config.toml
dataset = "short English words printed on busy colour backdrops"
embed_dim = 256
text_encoder_width = 192
precondition_frequency = 16
steps = 4200
batch_size = 512
lr_schedule = "cosine"
Rows from block 4 of the image encoder of a small contrastive image-text model, named by matrix and row number. Rows with one number belong to one channel. Each number is 500 + 50 x the weight over its row's rms, rounded and kept within 0 to 999. All counts start at 0. Numbers have three digits each.
After each channel's rows are labels from the 100 images, of 14848, where the channel reaches its highest value: "strongest on" is what is common among them. Only what is clearly more common there than usual is listed. The data: short English words printed on busy colour backdrops. In brackets: how many of the 100.
# convs0: first 3x3 conv (encoder.blocks.4.convs.0.weight, 48x48x3x3, each kernel summed), inputs 0-47
# convs1: second 3x3 conv (encoder.blocks.4.convs.1.weight, 48x48x3x3, transposed, each kernel summed), outputs 0-47

convs0.13:490374518459547570456520450527463421487508561536529534426506490553541393484483541390462502548532446449517511494441551519477616507512554513449461
convs1.13:532443530532489484479542467417543581444509506519433439485493580592493467461525451424514560597510451526449545510464500530507622443462589519463561
strongest on: capitals (61); the letter k (59); yellow ink (35); ink: white (28)

convs0.19:465418521523581529509554513601495504553604432432432590524550591463484433498492472495509463513524436506523501447462509472438496552378484494532542
convs1.19:449439493486451556541492464495571566575483440455413500471484583449367494533520491485473565418520485513443528480500570499478543380463524548466451
strongest on: white ink (25)

convs0.12:519411421504544459568514494628570544550494545500512440452500443531548486439514573510452578458458517420473489573436539495470491532471492410446448
convs1.12:475547554501472439441516552439517519423472468465509495521522400471519421519475474415605437505537519552571479520557528541394538493487413420479564
strongest on: capitals (60); the letter n (57); black ink (33)

convs0.22:479453482533488506544496478497547505497531456523515525593516405600442528481430517416501427480448427550510505561419507480476485491407480646440494
convs1.22:496543470563505486411425424520502459567511505510471467436503489443448552373491433574481394487440434488463490491523488501449441429539474580540453
strongest on: white ink (33); yellow ink (30)

convs0.33:437531530463472530405482461499449437361433528574486449398470562494500471545537545487554563537410504525511429475584516446511505471512505458518554
convs1.33:506515502568506545505462411521527476529509544599544511537508460474457614463479528599450446533459567587571431475551464499601532434463505530456544
strongest on: the letter o (67); the letter g (39)

convs0.43:415502523528461558447515531586476513435513531491456490455461488491556406471479578452513513389519497506415481548408552537568560497544498394448459
convs1.43:537540610524584490453533538540463489499525626484429481515418500463488519553605485503474524450511543583494410501493552454490516457486538566558584
strongest on: yellow ink (29)

convs0.9:533578490546532473511570492513464524464564475535496419556495513455534603443570478629453525536449480525481587489509545467456492553454429425408524
convs1.9:532436506422484549360445544468446551492445451496492500515471406417441524554438440509449506445536493524517454515577504396458509565535465498553513
strongest on: capitals (69); the letter m (54); black ink (32)

convs0.6:546472449511580516432521609486481541579561410474581464488524410428363499450501523507484496547459530490522530490473481550468519479506514391486459
convs1.6:522464409380519453519530579494519538521444435519451453431538474474465477501449552562455470502369539439514539520434462527450425563487491511567539
strongest on: white ink (29); yellow ink (28)

convs0.34:476489491472502545553583522573437480434494507479495533536521460468463419458370438498544460573532499568525396509573439552477524505495500438478387
convs1.34:519589506416548512479476406557453469554471486490494504410529494510529506414469441539479435402560478398491428551520445508402460508537469448494456
strongest on: white ink (36); yellow ink (32)

convs0.31:508514390532446484580496471481422530538462464569547462515521472466468514495487374548488421472470552525518515420564417463503387472515447427513468
convs1.31:564412537565463475434553493482464530479537564515413538496487644477509476426538454456486487528460457422597588501467451464458511465524526540554468
strongest on: white ink (33); yellow ink (29)

convs0.7:516502569462487508468496537500505428557436501530545475435545515485528559498487482475539464458510469538449545436476462467516426485539418699526596
convs1.7:535439494498438534560525466482452459470488596469448582442468511443469533506535580521525464422544437468522459402419506560454467430536552514441405
strongest on: yellow ink (38); white ink (32)

convs0.47:510552508548492441419504504483591497474472485567544612517514406496471511575579509334486476575451500510521512498486476489480495512410521507565457
convs1.47:480524561510424559456444531467550544535515587516477604494487545477422499527411555433465546562408441454553475510503440422594477531523486459488464
strongest on: yellow ink (33); white ink (32); the letter w (26)

convs0.20:417541490449447575460371577557556544461472528495423490540430502552513508490494524436464472508489582542523509479498480584525563531438449419560555
convs1.20:407499513489450479502461579514527549566404583530509482547481488516510467517577558458483476387513495420535500596523415599488503427439488514466471
strongest on: the letter w (31); the letter k (30); yellow ink (27); white ink (27)

convs0.15:432426515506474527473456475507507568417488404563456422529537470480537466486498488403481516562375483441584552481515563523544475510448463426543442
convs1.15:576452493500529514591444504503526540549487579568396496488481519606497474515543563471473470546530538510486559590519404518552549604550557515549463
strongest on: the letter k (39); yellow ink (37); the letter y (25)

convs0.44:451529565485499465497578528567397487413494474530502406370506539525430538437554483557444558535544527445535492555491502419528453439486525469544506
convs1.44:610485521501598552446480462487425462535436516539400512539524474464468478500535517596509567545515488484548582410548432531541481479554460568545559
strongest on: capitals (80); the letter r (57); white ink (35); ink: yellow (33)

convs0.26:488534538423580561446491566450490510492544549414467537529557529557451424535399544533477453345494540525472404493504532498450551520489498518508500
convs1.26:443448471513448539478452485545549462535558457453447431441462533548520543440529549551560440442577564512498391528426443482467502431595517523431528
strongest on: yellow ink (39); white ink (35)

convs0.21:488569500454418496474460521463527370498460543413499523514521505536482485496417471469505582651441458503478559446504452442580458495518428482517489
convs1.21:497458509480506533527560476560531495480507560481542558470519636456511502575529532572479557419554537555450390402450553438469497466564427502475490
strongest on: white ink (44); yellow ink (32)

convs0.42:439521451501509448442359471562473451531560521444429485421493535461390477493566521403536494470540487478434475565543511447499589519503558487489489
convs1.42:413500553448549564502492467575521463543503550505502432569422461461579474572569433524503536385434533531460484476457559528536440459472463582497453
strongest on: yellow ink (42)

convs0.25:510431418441463574499586446375436465440527421532571490535509484584509449489466441490428486509477450462497497525543478493528423556435514461571485
convs1.25:415513518501537493417451434498465475513447468480533529491451461566526516437568396516474429466615507528529563458492547514491469488396413534576560
strongest on: the letter n (51); yellow ink (27); the letter m (27)

convs0.40:492412534466543421540503437507448402549484579459475551437548533493560491450521531504509488477570440500464483433421553491501529430520615595511454
convs1.40:427565512506482559432555467480510445495469528486426478497460570529426587447463454481482507560529385587472502445504498520381478473421497499545424
strongest on: the letter b (37); white ink (30)

convs0.11:542533530444551517419502465607499558549476472480565483487529443487531561502406609429492519549508515445422464440493533523508582539419422451462481
convs1.11:502470549507520474498518507476399476510595549538505467481459476599580619428459445515458392481541466454587547539492439437488506546527479441462516
strongest on: the letter n (69); capitals (69)

convs0.36:523433443403538508443442496470477461472570450461398456555519522533493541495531621489523543587404435476463413550487490532483445519520542502440478
convs1.36:497489510507431514609481497484515389511596413547447474535504458535441540536565440488553455589540480500620549469455468557429511516469475488471542
strongest on: the letter s (66)

convs0.5:409465520365480506474486569480468500488442469516503479516427514457556554430467580340529572511500511498467520495489554535498567534589490490533487
convs1.5:454528512487509380523521504437466438469485582419505470586483460451568442470457463494527490546552393496411514553482544533494498542568553390500479
strongest on: yellow ink (35); white ink (35)

convs0.8:422537549508394450580543532536454498515501546445595508526499506458540430492441489553477436458535536414517528501468449483422575499593447455417478
convs1.8:443371468511430494565396472455504511524501441459446533531529492402500506462444514443483455459568457470445566575514524560519503523448444538407460
strongest on: the letter y (27)

convs0.16:464578519497418490536549465440437584451443460564538560481373449537493494436445506495415470478461563454525516558514532456570583487504493552493556
convs1.16:519526412558456518438539471413401430504449469492487489491489487495568539518494528547455398484515542435513466516400418513431599558440498526440520
strongest on: the letter o (60); yellow ink (49); white ink (30)

convs0.46:496511479492457489486495477466566493398450466510575461524421519516508478545448425388507421610497421486416485441569582519478477528440551537500455
convs1.46:582483427507506444453524473421570541439547554463490465486481504413616509457445522540552458542497525510602518490614482498476381506458494499498482
strongest on: the letter s (45); the letter g (30); yellow ink (25)

convs0.29:438535508505474563510565636518498559551427496465402507518460521572522433504484507429444461474413466446591560493448415462463545540469489513523508
convs1.29:503496504449394551375534447555504472520536515431489605500507584559461479526600544503423504500497493504486486460450454591459406538501542529492460
strongest on: the letter m (42); monospaced (37); white ink (25)

convs0.2:489426503439515558485506499597451575531492510441469560547523514505599444544469550408471492504555468534454429530406554530430576537459473529472415
convs1.2:464467529576458477590582538467586513451457497415535507468448549460496521466548555424462546512484539464406583465433571582477539475495507511418470
strongest on: yellow ink (34); the letter m (27)

convs0.27:568567527499497460496467488453443524546436540595462443479443393494479435456529467499468493499454503478490452630531440490430529536607438493461567
convs1.27:480496529489485474421518460576515471506481479559483607550467503461453486494576535477536519390400382461445393549445449437494553496484484497449502
strongest on: the letter e (93)

convs0.38:515423485501461490511542528471488512540411534491520479518376469594427440498464453495418554498409587482469490467442498490486568571413468431557520
convs1.38:522438514492484433432473497528431482450573523508450467539463542511493471471623526514400615475556487459503515498415452579556474518452512590571518
strongest on: the letter m (31); white ink (27); the letter u (26); black ink (25)

convs0.30:437526516428497540473519511476529480527432514445622543509469390536473485532473546438513507488489455390550501465516456570455454520490444548632562
convs1.30:494409519577384447515498523445571493449509526504566423556488517469530503530446509605488429464545478491518565502526593466524449574517418426530510
strongest on: the letter u (33); the letter p (32); white ink (26)

convs0.4:541529419472499514460523557489585530472529498461597442446483566495508460573505442608467520503541499464487407526457490452541506454640455508543572
convs1.4:489506501440394463477480498439446417501394444479587499434483567408547543478497485594518501508514501505481440457474490488498491497529381469511609
strongest on: the letter c (35); yellow ink (31); the letter k (30); white ink (27)

convs0.17:475424485484415532458468529586507485499437508548470434509462444515486411468468562538498573510434509456591535412506474501514465590374500482572525
convs1.17:486509484420567556530550560516537489516601436491551529543426523522493544474567474605490517505568466571465576409590550477493529580445461459493510
strongest on: the letter o (62); the letter u (32); the letter m (32); white ink (28)

convs0.39:507468457438536483515539516450506543519427461436441479454512444479495502503493437517625460503497463531451502490532370500343519539482502502418579
convs1.39:518433508553517466451609529457530511508438568526427515426542511433459510570583559463533522467488578438396501520445479499548411475430519544459475
strongest on: the letter p (51); red ink (26)